Weights of a small CTC image transcriber.
Training: muon at rate 0.0021, 3600 steps, batches of 48.
Data: 97500 training examples, 1.8 epochs.
Rows from block 7, named by matrix and row number. Rows with one number belong to one attention dimension. Each number is 128 + 32 x the weight over its row's rms, rounded and kept within 0 to 255. All counts start at 0. After the name is the row's rms in percent of the matrix's.
# q: window attention query, key and value (stacked) (model.blocks.7.attn.qkv.weight, 144x64, the q third), inputs 0-63
# k: window attention query, key and value (stacked) (model.blocks.7.attn.qkv.weight, 144x64, the k third), inputs 0-63
q.0 109 [164 172 157 115 135 145 152 112 113 154 200 125 148 149 151 103  79 107 165 106 154 108  92 165 134 210 140 135  91  91 154  88 124 158 166 126  58  91 131 132 138 150 127 141  99  97  58 146 174 123 183 152 133 139  75 143 130 164 116 104 147  97 114  75]
q.1 096 [172 127 156 116 130 157 145 126 126 139 115  89 157 127 169 154 154 142  94 145 134 114 112  64 155 118 150 114  87  58 140  91 142 142 113 237 120 173 149 163 146 145 161 162 207  91 103 121  92 171 148  96 162 117 112 144 148 100 161 131 158 121 162  86]
q.2 110 [ 98 192  77 127 142 156 127 105 144  85 135 166 114 124  95 143 125  82  82 108  85 141 115 176 122  90 127 129 120  91 120 106 101 162 169  66 168 154 134 150 165  75 164 145 148 137 200 117 109 126  68 138 182 135 127  97 151 123 146 118 177 153  93 190]
q.3 096 [185 103  89  99 105 101 146  78 141 137 165 114  94  48  95 132 120  58 158  66 138  56 142 140  97 131 147  81 129 132 145  68 161 130 114  81 131 147 154 135 125 158 133  99  92 167 160 103 135 147 168 146 123 136 134 171 153 119 129 188 137 103 139 167]
q.4 100 [139 136 107 144  80 130 118  91 146 128 112 140 144 153  76 118 183  91  74 144 147 197 136 181 101 148 127 114  99  98  70  86 125 155 122 111 146  83 147 160 128  85 143 130 141 129 152 124 101 182 173 122 157 113  59  88  73 100 116 145 131  54  88 101]
q.5 098 [113 110 133 140 153 106 105 150 125 110  95  64 106  55 127 108 168 102 164 126 124 160 122 173  95  47 128  89 148 144 171 121 135 133 149 146 168 115  98  98  84 127 153 140  85 175 134  64 143 119 157 155 118 120 142 164 144 101  82  94 166 155 164 206]
q.6 091 [106 140 105 119  97 133  90  52 153 151  54 118 159 121 159 130  83 103 172 150 136 110 153 157 133 131 100  98 107 113 144 139 149 109 106 109 180 119  99 157 152 177 133 107  86  58  49 162 154 131 169 133 113 136 155 121 100 191 133 122 103 137 115  57]
q.7 098 [144 115 114 143 126 155 174  98 197 132 229 124 153 135 126 147 116 125 121 171 139 101  94 113 160  96  93 145 128  92 109 157  96 138 104 143 160 212 112 133 144 141 128 129 141 103 109 123  88 138 157 160 165 139 117  60 149 120  66 140  69  71 169 131]
q.8 096 [117 148 109 139 155 142 151 113 165 144 130 151 140 120 120 126 100  41 150  95 115 129 156 135  89 160 144 179 118 138 191 156 159 125 115  95 134 111 165 149 150  91  96  78  60 184 181 128 169 172 113 142 212 141 161 107 125 127  94 104 102 131  88  83]
q.9 103 [ 76 167 150 188  97 111 109  78 175 108 145  94 157  96 107 161  83 110 144 144 134 158 172 186 190 185  79 135 155 132  93 151 149 106 138 177 139 126 141 131 102 132 159 132 135  97 107 157 148 116 122  84 109  75 187 101 139  95  62 132 121 158 147 126]
q.10 100 [107 154 154 120  88 124 132  67 150  87 156 138 107  61 129 152 111 123 107 143  80  72 180 181 138  90 123 160 119  89 171  97  77 198 130 131 147  90 114 112 116 145  97 113 144 163 126 138  66 131 145 136 175 169 143 116 155  80 110 158  60 134 126 142]
q.11 112 [151  86 124  88 166 124 157 130 139 115 120 116  57 117  65 116 173 103 152 112 168 121  57 108 110 141 145  75 115 137 112  50 102 150 177 119 130 131 152 109 156 142 179 131 108  82 172 128 144 113 207 141 114 120  75 126 132 118 141 144 150  73 143 171]
q.12 101 [127  94 108 158 128 130 182  86 124 146 141 120 134 144  61 108 170 109  86 119 128 171 101 179 153 202 146 105 131 115  89 141 135 114 163 114 111 121 153 137 138  77 152 116 109  97 126 110 159 136 173 162  95 100  35 152 106 129  80 127 202  77 134 151]
q.13 112 [ 94 121 117 124 110  88 105  81 102  88 142  77 122 129 167 123 107 201 168 131 121 132 154  77 176 140 137 142 146 202 135 160 141  79  72 175 114 109 126 172 143 123 169 132 178 159 164 125 135 132  55 125 128 126 166 141 116 127 113 124 144 189 192 126]
q.14 105 [148 144 140 115 118 139 142  73 169  61 123  41 104 151  86 119 171 132  94  99 134 133 167 144  95 159 106 113  84 120 134 194 121  79 107 132 147 155 137 171 103 157  96 108  79 153 157 117 128 136 114 190 142 177  95  99 118 113  77  95 123 156 183 118]
q.15 100 [192 138 128 134 153 158 135 118 122 128 179 116 126 155 124 151  83 120  89 153 147 126  89  94 171 108 214  86  99 131  58 118  80 135 119 204 120 158 125 106 125 177 161  96 157 117 159  93 144 146  70 180 134 129 105 122 162 149 166 168 114  99 154 121]
q.16 083 [167 175 148  92  87 133  72 130 147  57  89 145  94 151 109 143 127 104 120 160 110 117 144 185 140 129 121 125 127 157 189  67 156 158 158  98 147  98 159 113 111 131  66  78 148 176 120  80 152 120 122  97 142 137  88 101  80 145  88  71 104 126  88 140]
q.17 097 [133 100 188 122 139 124 132 116  53 113 156 122 114 117  76 139 120  51 168 113 118 152  76 134 155 167 173 114 131 140  75 133 117 106 178 156 119 205 108 157  86 106  83 114 112  71 123 136 101  97 162 124 134  76 118 138 150 102  95 139 159 176  98 157]
q.18 089 [193 104 169 172 159 110 179 134  85 147 136  65 149 147 134 104 114 138 171 184 161 121 127  99 192 105 144 146 137 148  64 167 104 128 146 153 151  83 174 158 114 106 151 155 157 130  84 159 129 157 130  75 117 168 126 109 150 175  70 134  94 113 148 107]
q.19 091 [165  81 114  90 139 135 143 145  66 152 118 115 122 130  93 131 167 103 146 141 133 152 141  93 109 237 195 128 131  84 156 118 171 106 145 141 146 120  84 124 116  93 171 159 129  91 168 148 101 156 153 187 163  89 116 176 118 116 141 173 169 145  96 109]
q.20 101 [186 117  94 156 149 120  98 202 110 117 148 144  77 142 130 170 146 115 145 142 191 110 116  74 124 192 127  96 120 114 133 113 125 118 166 132 151  72 134  92 154 104 158  97  67 129 122 171 151 141 167 162 119 125 142  76  87 133 183 136 144 171  75  81]
q.21 096 [ 96 125 107 157 110  81 125 136  84 129  71 148 112  99 112 115 138  73 154 121 131  89 127 158 148 198  91  98 132 118 175 109 152  91  95 110 148 132  96  95 160 131 176  95  89 163  82 168 146 120 167 154 101 112 173 154  96 107 198 192 183 136 123 143]
q.22 088 [ 78 180 127 172  44 146 167  53 123  74 156 144 141 121 134 161  97 131 113 133 164 147 186 174 137  91 108 148 153 122 131 180  93 141 131 132 148 143 129 108 143 163 162 169 155  95 113 153 122 137 101  86 132 119 164  59 124 106 169 149  98 160 167 119]
q.23 091 [154 165 135 128 188 163 111 152 129  87 105  82 140 179  85  86 130 134 182 141 112 132  73 127  54  75 126 130  80  93 103 135 121 120 136 123 122 119  91  84 173 146 100 138 148 144 104 111 164 163  97 141 136 133  63 132 103 181 148  93 172 158 112 188]
q.24 094 [ 86 175 111 135 132 156 143 159 128 128 194 177 135 138 144 138 143  96 101 141 134  94 118 141 123  91 109 155  99 130  67 182  84 148  81  92 105 121 116 111 126 148 104 121 151 213 141 109  83 135  85 171 146 134 161 118 127 139 131 124   8 130 139 123]
q.25 109 [114 187 160 153 129 147 107 134 109 125 153 137 113 174  91 104  96 153 108 140 114 144 107 168 118 117 103 145 166 135 193 183 144 142 139 149 164 202 104  95 103 158  84 167 155 114 133  96  96  88  78 104 184 152 214 108 169 124 138 125 148 178 155 114]
q.26 081 [204 152  92 117 112 132  87  80 189 138 154 124  52 131 118 157 149 161 124  99 125 167 146 105  81 109 147 148 156 142 164 162 169 201 133 159 152 129 132 133 142 150 131 134 151  80 156 111 136 143 113 180 193 143 149 111  83  85 136 118 148 104 106  68]
q.27 069 [163 137 114  98 138  83 107  59  93 104  94 142 129  88 131 113 159 180 132 160 122 125  95  88 129 149 124 140  83  69 136  83 162 117 111 101 161 125 117 133 113  69 150 111  93 172 168 139  52 120 138  94 111  94 173  76 128  85 145 175 162 101 144 180]
q.28 086 [184  80 161 147 117 144 123 158 113 147 178  66 111 153 123 159 143 149 128 126 142  84 152 127 129 115 133  96 110 149  81 115 124 106 212 113 167 131 139 159 122 133 176  88 111 123  94  88 145  92 161 146  86 112  56 128 117 192 187 175 149 167 159 114]
q.29 107 [118 115 154  95  87 154 163 147 108  98 111 107 139  89 118 129  94 152 115  54  87  96 157 160 138 141 130 120 150 135 124 120 117 128 147  75 142 142 188 109 129 125 138 153  85  86 179  79 160  75 136 189  79 181 176 162  83 123 151  93 123 177 110 180]
q.30 095 [108 131 150 115 106 160 146 146  98 115 192  91 153 137 157 147  80 157 146 126 148 144 120 121 121 169 128 134 159 173 169 118 139  99 149 173  38 105 166 194 109  96 147 105 138 104 136  98 126 126 168  71 180  79 161  71 144 101 110 138 105 159 137  66]
q.31 083 [153  79 114 106 167 144 152 107 111 162 150 129 138 163  99 131 173 193 167 147 110 156 115 149  68 181  82  90 118  89 100 159 135 119 147  89 105 149  77 125  99 115 176 142 106 109 100 100 164 130 165 143 116  99  71 138 143 133  79 127 210 103 111  75]
q.32 093 [114 118 131  67  86 109 139 151 158 129 168 103 114 136 150 162 141 116 108 158 127 118 177 168 165 100 110 150 111 188  80 121 104 171 110 116 114 176 141 132 161 147 100 126 152 109 181 171  92 127 112 115 184 157 148  62 173 105 122 170 112  52 152  66]
q.33 112 [159  92  88 166 108 151 144 159 124 114  57 110 167 107 175 116 207 105 103  98 107 135 104 144  93  59  97 112 185 143 174 171 133 141 137 146 157  94 139 179  98 112 129 105 109 154 110 133  71 138 191  96  87 117 142 132 103  85 156 122  99 141 148 141]
q.34 126 [135 179 157 114 132 135 120 147 136 165 105 122 149 148 122 178  94 122 113 115 184  54 123 127  77 107 118 141 141 126 162 156 151 139  93 135 140 119 104  26 145 195 137 113 150 162  98 102  98 148 120 157 136 118 181 138 149 107 182 135  34 142 104 130]
q.35 105 [ 98 141 138 113 116 150 148 168 149 157  93 122  94  97 166 141 124 123 130 139 111 174 199 122 135 117 115 163 145 120 143 149  67  68  60  47 157  68 102 121 110  95 173 165 116 133 150 156  94 159 119  76 132 125 175 117 108 107 146 188 161 115 156 161]
q.36 107 [192 135 142 118 171 129 166 121 176 139 186 109 149 135 178 146 124 200 147 143 147  96 131  41 178 103  96 140 120 104  81 181 144 119  83 181 132 118 174 169 130 167 110 117 141 120 100 168 108 142  90  91 123 140 130 150 126 142  99 134  62 123 118 120]
q.37 106 [ 86  98 166 136 138 119 121 168 138 146 114 173 145 112 126 135  94  71 158 140 108 125 149 189 181  82 116 133 166 186 138  85  98 184 151 138 108  70 119 128 135 105 109 108 144  69 104 204 125 135 163  73 112 107 158 120 123 174 169 162 152 146  90 160]
q.38 104 [ 89 172 156 114 156 138 132  65 149 148 156 107 154 135 122 181  97 137 151 124  47  65 133 155 120 136  96  89 112 112  76 114 124 199 158 135 135  89 167 124 120 130 140  83  98 153 119 194 144 106  98 134 111 160 109 129 177 162  97 121 160 182  77 132]
q.39 114 [105 111 142  93 215 133 184 146 130 190 146 106 145 127 129  67 116 167 161  83 118  91  72 101  96 108 137 148 115  89 164 138 122 142 143  79  98 122 160 167 154 100 144 142  98  91 109 118 128 139 138 121 125 148  84 185 176 148 114  78 174 117  75 161]
q.40 090 [128 130 140 152 130 131 171 115  71 135 174 116 196 159 124 115 118  88 170 166 144 141 115 108 111 227  68  99 155 138 113 105 161 170 109 140 145  74 110 141 129  92 128  78  84 141 159 125 116 133 115 148 145 127 222 172 114 119 165 107  88 136 121 129]
q.41 094 [ 95 123 182 115 117  98  88  73 148  97 124 143 155 100 108 169 157 113 128  98 147  94 178 127 145 143  68  88  93 100  49 110 122 125 160 165 165 150  62 160 134  78 106 113 142  86 143 149  70  74 171 110 121 131 147 100 158  88  89 139 140 119 128 101]
q.42 088 [121  82 105 154 105  77 166 186 173 118 188  75  87 109 178 108 111 150 105 112 137 158 170 185 135 176 122 156 156 139 186 151 211  92 149 114 131 116 123 149 141 117 186 129  74 114 139 117 110 107 118 171 111 109 122 113 105  91 155 134 130 136  87 153]
q.43 125 [ 84 151  86 173  64 145  76 150 133  51 103 142 163 108 143 128 124  57  81 144 137 130 120 141 168 137 129 119 101 127 160 101 177  99 116 197 185 131  94 115 139 131 103  92 133 142 136  97 101 121 154 125 156 137 177  83 101 147  91 175  77 130 161 122]
q.44 084 [169 119 118 133 122 102 106 194 135  78 167 117 185 169 155 113 126 113 135  77 138 129  62 156 121 168  99  85 111 181 167 104 134 118  93 192 139 147  64 170 142 110 141  69 101 127 148  86 108 153 155 136 101  83 127 162 139  93  98 103  91  90 137 141]
q.45 106 [111  87 171 122 151 103 109 182 167  91 129 144 109 148 138 140 109 160 112 116 102  68 109  89 121 135 110 189 118 119 115 126  79 101 103  86  67 170 140  82 126 173  84 165 178  90 113 103 145 152 110 109  83 115  65 117 153 112 162 146  68 105 124 183]
q.46 113 [149 111 113 102 122 124 179 110 123 132 170 130 110  47 139 111 175  82 111 132 128 112 151 138 188 122 160  92 115  70  89  81 183 146 109 206 167 161 134 124  99 150 122 105  85 143  75 133 131 114 172  98 136 122  42 127 141  96 139 154 145 159 121 133]
q.47 115 [147 149 129 117 137 103  76  98 128 127 145 120 102 140 156 183 102 143 138 161 113 128  76 134 165  67 145 161 150 127 169 110 131 131 175 134 148  80 101 118  93 192 103 135 140 132 109 105  67 153 153  41 139  86 171 147 173 105 124 175 101 140 204 147]
k.0 093 [151 106  80 134 170 127 173 141 165 123 117 130 141 124  97 104 113 142 112 109 144  82 127 139 130 112 210 149 141 186  60 146  88 151 138 119 176 144 134 128 136 122 140 134  59  77 161  91 111 113 121 149 200 126 163 110  83  97  72 203 116 150 110 120]
k.1 106 [126 113 119 200 133 162 124 123 153 107 108 133 132 183 149 145 113 110 134 145 126 109 117 128 121 104 147 124 121 110 166  95 147 144 184  92 166 206 164 112 122 128 174 127 113 135 186 106 155 117 144 155 153 165 176  79 121 130  45 202 176 129 109  64]
k.2 096 [137  86 185  66 162 137 102 159 109 150 140 149 180 130 159  93 131 182 132 183 145 144 142  44 117 173  80 124 113 160 110 111 103  79 157 147  85 123 136 117  39 189 117 129  97 148  90 128 171 116 141 119 115 138 140 106 113  93 149  94 126 115 131 124]
k.3 111 [108  62 125 143 156 123 126 150 151  96 182 116 166  71 109 185 130 127 129 118 141  79 131 177 109 131 114 125  97 165  73 143 151 120 159  75 150 118 158 177 111 104 128 122  89  80 100 138  91  80  35 134 103 173 139 156 142 112  95 109 118 120 120 183]
k.4 091 [113  74 153 123 209 147 174 141 145 151 143  63 129  81  62 165 131 139 170 163 146 176  93 148 164 101  99 113 118 127  93 103 140 105 129 117  87 146 147  82 144 151 117 117 127  85 218 128 124 141 112 116 149 114 112 178  69 168 131 109 142 125 127 158]
k.5 109 [117 111 131 143 113 139 158 167 127 100 146 201 146 111 126 125 119 129 141  97 152 134 134 148 130 148 120 166  87 106 138 168 104 192  63  77 139 129 186 199 147 135 154 103  87  94 112 146  93 130  75 138  50 136 106  69 197 124 149 116 147 108 142  92]
k.6 095 [114  97 120 145 148 152 153 140 132 141 152  91 117  77 134 181 134  91  98 107 149 144 148 152 132 109 198 177 125 128 121 129 139 147 103 147 192 100 196 171 139  57  98 137 142  81 241 111 118 139  90 105  80 119 139 139 150  96  94 133 129 143 141 124]
k.7 106 [143 121 153 152 176 210 137 120 111 138  98 141 100  87 149 136 158 163  65 173 134 113 153 137  91 120 129 195 124 114  56 105 108  87 133 152  81  46 142 126 110 117 118 129  99  81  99  91 125 129  96 137 146 126 118 143 113 218 128 146 123 122 163 116]
k.8 100 [137 123  91 131 171 134 139 156 123  81 175 120 133 146 141  93 135 122 182 145 150  62 122 177 124 105 133 120 125 120 123 118 129 105 113 175 126  95 105 134 124  12 118 112 126 112 107 165 113 156 114 125  93 187  62 192 123  85 135 146  56 147 126 157]
k.9 087 [175 145 101 141 154 140 144 206  79 147  76 155  34 127 140 118 177 122 145 137 130 126 186 112 109  85 122 127 110 130 161  74 111 141  69 137  67 108 124 136  94  83 114 140 104 164  88 156 112 179 132 146 104 131 140 104 109 123 187  84 122 122 113 137]
k.10 096 [ 68 143 128 173 155 118 118 188 132 136 101 148 147  97 108 141 133  95 144 160 170 157 173 125 103 177 183 192  98 106 135 210 175 147 136  51 113 121 110 136 114 159  82 124 107 145 103 109 121 109 118 128  86 175 170 140  92  88 110 144 176 134 148 126]
k.11 111 [132 193 156 159 132 109 167 156 113 163  83 158 145 100 167 104 127 185  96  67 118 133  82  58 152 168 163 119 122 122 112 120 131 120 169 111 104 174 138  96 165 193 126 162 177 143  73 134 129 135 116  98 138  99  91 149 116 142 181  80 126 135 104  82]
k.12 094 [142  96 128  56 181 141 170 144 129 124 184 114 103  73 130  82 167 176 152 133 134 123 134 140 144  95  73  87  83 145  65 113 140 153 109 153  74 127 141 163 114 163  49 146 152  65 166 103 153 126 106 150 116 149 119 119  91 172 149 122 133 101 121 121]
k.13 106 [113 177 128 172  68  76  43 164 155 100  88 141 165 147 175 151  77 126  96 121 100 161 154 129  96  96 109 105 107  78 153 105 123 176 138 136 143 174 132 142 135 151 166  93 138 130 133 117  71  85  93 145  85  91 153  94 143 124 174 112 122 100 105 159]
k.14 152 [ 80 219 160 123 139 127 151 160 121 111 160 178 118 113 169  88 137 150 158 134 150 113  99 101 137  90 155 159 101 126 146 130 134 194 105 133  90  94 122 116 124 112  87 102 173 151 154 160 125 211 160  88 121 118 116 137 163  99 146 103  84  86  76  76]
k.15 089 [205  95 111 140 171 160 127 126 119  84 163 183 170 119 121 188 115 175  91 136 125 141  81 127 134 107 148 135 143 136 129 108 164  36 181 106  87 145 153 146 129 135 150 112 149 151  90  97 111 103  85 132 174 100 214 128 111 153 121 141  99 121 144 134]
k.16 101 [137 135 176 147 118  99 176 166 131 119 143 148  74 137  94 164 167 103 169  89 139 114 110  87 162 149 180 149 130  99 205 153 153 149 133 102 161 130 163 166 162 124 130 119 145 166 201 134  80 102 113 114 160 156 144 148 118  66 159 143 167 140  85  72]
k.17 094 [159 145  92 139 125  84 185 105  87 144 103 167 112 143  95  61 154 166 113 147 100 111 154 208 137 105  84  76 122 132 119 106 140 138 184 110 115 113  50 127 203 157 156 169 144 162 144 119 107 119 103 130 106 166  77 103  81 129 125 145 111 111 123 136]
k.18 098 [105 167 134 205  59 187 100 144  98 147 158 154 143 127 175 113 187 150  83 152 132 126 142 131 162  58 144 144  77  72 138 166 140 131 158  90 106 111 115 120 112 131 109 155 121 168 158 117  97 154 158 131 154 120 144  82 137 147 181 163 158  91 133  82]
k.19 091 [107  98  93 124 122  90 189 115 163 135 114 149 146 141 114  80 126 105 183 131 121 148 150 161 145 117 111  61 120 150 155  46 163 120 158 115 192 148  82 143 142 168 147 168  80 120 106 117 208  92 122  91  99 125 126 158 107 156  85 130 161 126 179 146]
k.20 103 [124 119 107 168  56  97 168 141 126 131 141 103 143 128 132  98 137  97 183 131 119 148 100 104 168 100 225  80 122 140 132 146 124 163 148 109 119 161  89 106 152  59 169 141 103 190 116  95 170  81 166 111 160 125 133 113 149  96  61 127 138 132 156  98]
k.21 085 [ 97 145 111 145 129  85 127 198 151 138 153 119 124 144 141  89  36 114 135  62  99 117 127 102  98 190 171  49 138 140 120 170 124 133 147 108 170 164 131 169 100 105  83  87 129  96 171 147 144 120 142 103  85 120 115 115 175  75 133  98 102 138 130 145]
k.22 100 [112 217 110 207 129 113 100 191 126 147  80 111 153 139 143 118 103 124  95 129  92 152 120 126 121 136 203 172 104 107 159 143 114 137 155 112 126 208 107  94 158 125 121 119 187 116 145 144  92 145 196 120 106 140 171 124  80 111 119 140 102 100 154 132]
k.23 104 [ 76 178 130 115 113 100 166 159 155 130 140 162 181 156 100 131  36 129 128 145 122 176 109  44 102 129 138 169 114 139 142 138 112 121 103 176 125 131 102 109 128 137 157 145 175 136 131 134 122 147 149 143 165  76 118 161 106  76 145 103 141  41 100  83]
k.24 088 [113  81 103  79 183 142  93  71  68  78 110 160 126  76  58 112 173 140 137 159 161 125 146 169 125 105  71 185 155  74 112 142 115 113 109 120  76  77 108 110 118 119  82 118 110  82 117 117 105 125 122 107 129  93 110  85 146 131 133 130 149 163 142 158]
k.25 119 [138 159 138 170  72 106 114 149 104 162  86 167 112 196 162  96 100 129 104 116 100  95 121  89 130 158 116 109 131  91 164  95  64 116 184 146 163 162  71  76 140 144 179  96 191 171 121 144 115 153 182 131 144 135 156  94 111 101 136 132 141 128 117  78]
k.26 098 [140 106 141 186  71  79 126 112 129 139 112 113 156 110 103 162 132  78 117 138 118 114 138 172 104 117 149 132  91 111 128  65 118 120 151 159 166 160 115 104 145  73 228 121 150 112 128 135 141  72  73 177 135 159 159 158  74 113  68 135 166 159 140 137]
k.27 081 [ 78 127 171 163 131 162 127 169 144 143 133 108 107 122 100 132 161 129 174 127 110 153 121  92 150 184 109  80 128 152 117 130 227 146 115  48  89 167 175 146 141 151 112 111 114 141 170 153 121  88 119  91 125 202 163 120 134 136 169 137  90 163 166 133]
k.28 090 [181 127 114 151 115 110 171  98 102 161 142 130 123  99 183 151 126 172 122 139 156 136 113  42 176 102 152 129  84 149 129 138  94 142 176 132 109 136  86 156 125 154 100 146 124 191 127  91 141 142 163  85 123  76 181  94 164 120 162 100 192  90  99  82]
k.29 113 [147 201 139  90 128  94 122 103 116 110 135 115 143 123 141  98 108 182 119 118 121 149 109  96 166 135 135 115  89 193 121 155  45 170 142 122 125 131 115 136 155 179 109 159  83 175  29 122 113 181 170  76 118 104 165 102 144 142 115 104 131 132 147  93]
k.30 093 [151 135  83 239 146 115 110 136 144 115  83 159  93 130 140  95 196 145 136 155 127  85 113 155 140  73 130  96 111  69  78  75 110 190 157 130 168 144 181 110 168 116 141 135 161 101 142 102 100 121 128 106 122 163  93 113  94 134 141 143 165 123 119 113]
k.31 085 [122  82 136  91 159 135 200 137 159 199 138 128  87 112  94 143 150 111 204 111 140  88 136 121 134 138 104  93 145 127 143  81 171 104  38 198 153 111 137 124 102 104 114 165 138  87 150  69 160 112  94 162 135 139 122 173 112 160 134 126 146 143 133 108]
k.32 094 [122 175  92 144 193 194  94 118  83 131 100 112 162  60 155 165 132 149 115 143 153  93  71 132 124 102 154 180 154  64  91 129 135  40 177 135 136 129 143  97 134 138 143  96 134 171 128 117 120 156 125 154 117 131  79 150  93 158  96 141  89 128 103 125]
k.33 097 [ 75 161 144 183 121 107 113  97 202 142 171 152  86 141 122 180 148 125 123 156 110 127  86 168 152 161 152 114  89 116 127 175 103 150 102 127  73 111 148 172 142  89  90 145 129 117 118 146 171 190 180 129  94 152 119 131 216 125  92 152 134 117 104 105]
k.34 115 [104 106 110 191 171 112 120 129 137 115  66 182 115 135  94  87 105  76 132 128 103 105 152 115  98 182 123 152 142 132 204 142 149 122 106 131 139 126  88 106 103 142 167 127  93  95  85 168 156 109 183 116 136  80 177 113 116  94 118 109 218 153 107 105]
k.35 090 [179 173 113 109 159 131 107 141 171 170 154  82 116 143 174  64  36 115 108 168 140 112 169 103 127 104 130  89 170 118 109 176 134 136 117 123 131 158 111 178  52 130 104 111 116 110  98 194 161 122 154 145 111 148 115 166 163 124 139 109 104  87 162 129]
k.36 095 [ 91 149 128 127  68 152  71  91 153 104 116 140 132 103 153 178 158  97  81 181 102  97 169 188  94  81 166 181 176  96 142  89 128  98  96 116 143  76 116 117  99  76 123 153 129 105 182  86 118 123 172 150 124 111 137  95 146 155 101 144 122 100 139  86]
k.37 104 [156 101  63 104  93 106 100 100  61 149 120  94 146 111 170 134 108 133  54 129 168 118 184 160  88 122 124 105 117 123  94 165 154 113 145  96 144 146 144 128  89 122 123 188 181 110 148 129 118  73 117 180 116 147 100 144  90  69  69 160 167 112 131 120]
k.38 109 [ 86 186 118 128 137 134 168 169  96 123 127 172 127  69 150 125 144 104 192 126 143 163 133 103  91 127 176 130 157 129 152 183 155 133 102 168  75 109  66 192 141 125  81 143 125 222  75 134 131  99 153 133 123 123 134 131 134  87 136 114  96 111  96 142]
k.39 093 [ 48 134 139 106 162 131 108 129 148  88 157 127 161 146 171  84 108 160  96 131 147 103 154 163 132 122  89 137  99 140 119 145 125 188  95 154 151 104 178 121  79 172  51 218 158  51 146 111 140 139 142 134  98 163 108 122 122 117 141 151 109 134 112  99]
k.40 083 [102 109 115 105 136 109 102 101 131 101 123 125 140 175 133 149 157 142 206 113 126 101 165 156 158  89 173  70 122 111 157  96 140 154 135  93 146 136  94 145 137 137 101 129  82 129 125 140  89  70 174 102  91  80 108  32 106 157  90  96 104 197 154 104]
k.41 068 [105 112 164 135 150 134 139  90 134 171  98  96 107  97 170 120 136 139 176 165 150 146 199 137  94 167 119 147 153 172  88 121 138 138 108 108  84 106 101  89 136 149  84 141  56 207 155 124 141 122 109 131 108 133  30 133  97 145  99 141 175 158 134 102]
k.42 104 [141 176  88 137 122  80  96 182 135  81  89 130 164 106 156 119 110 114 149 120 122 131 144 103 160 118 190 111 103 165 113 126  77 122  96  86 107  76 150 150  69 151 139 147 123 112  93 145 154 136 145  99  41 101  93  63 177 139 139  69 104 108 154 132]
k.43 093 [167  70 195 137 138 144 127 114 146 136 122 151  88 138 109 150 139 183 143 132 136 157  84  77 156 143 104 120 117 172  76 100  69  96 139  70  91  65 147 150 139  98  92  79  85 175 115 102  98 184 118 112 122  96  94 118 157 148 151 138 160 146 175 128]
k.44 102 [123  60 170 131 183 104  89 102 207  95 192 123 148 138 132 161 134 197 115 147 114 111  66 138  97 118 119 142 142 135  67 110 102 106 130 115 110 113 215 156 148 116 136 123  88  77 140 124 140 156  84 138 165 148 103 120 102 162 118 146  94 147 119 142]
k.45 084 [122 207 133 106 123  89 129 140  81 129 114 123 118  97  88  76 141 169  77 127 105 138 181  70 137 111  94 177 120  61 141 147 139  76 131 129 133 100 168  97 146 140  85 164 191 130 128 137 115 159 172 133 160 146  88 153  89 145 202 121 138 113 104 135]
k.46 110 [ 63 163 138 136 129 154 169 187 148 146  73 114 140 123 151 115 124 105 127 125 132 132 103 121  92 136 164 165 141 186 138 201  81 105 126  78  71  91  89  81 154  79 118 116 140 190 138 125 173 204 131 118 104 118 122 152 150 130  99 124  83 101 140 152]
k.47 128 [136  99 143 170  73 118 140 133 105 176 102 139 100 111  69 165 145 130  95 115 125  99 142 138 174 156 130 116 117  56 146 136 171 133 144  82 183 171 100 161 159 119 152 130 128 175 155 114  86  87 115 181 132 160 213  90 113 114 152 166 178 150 105 109]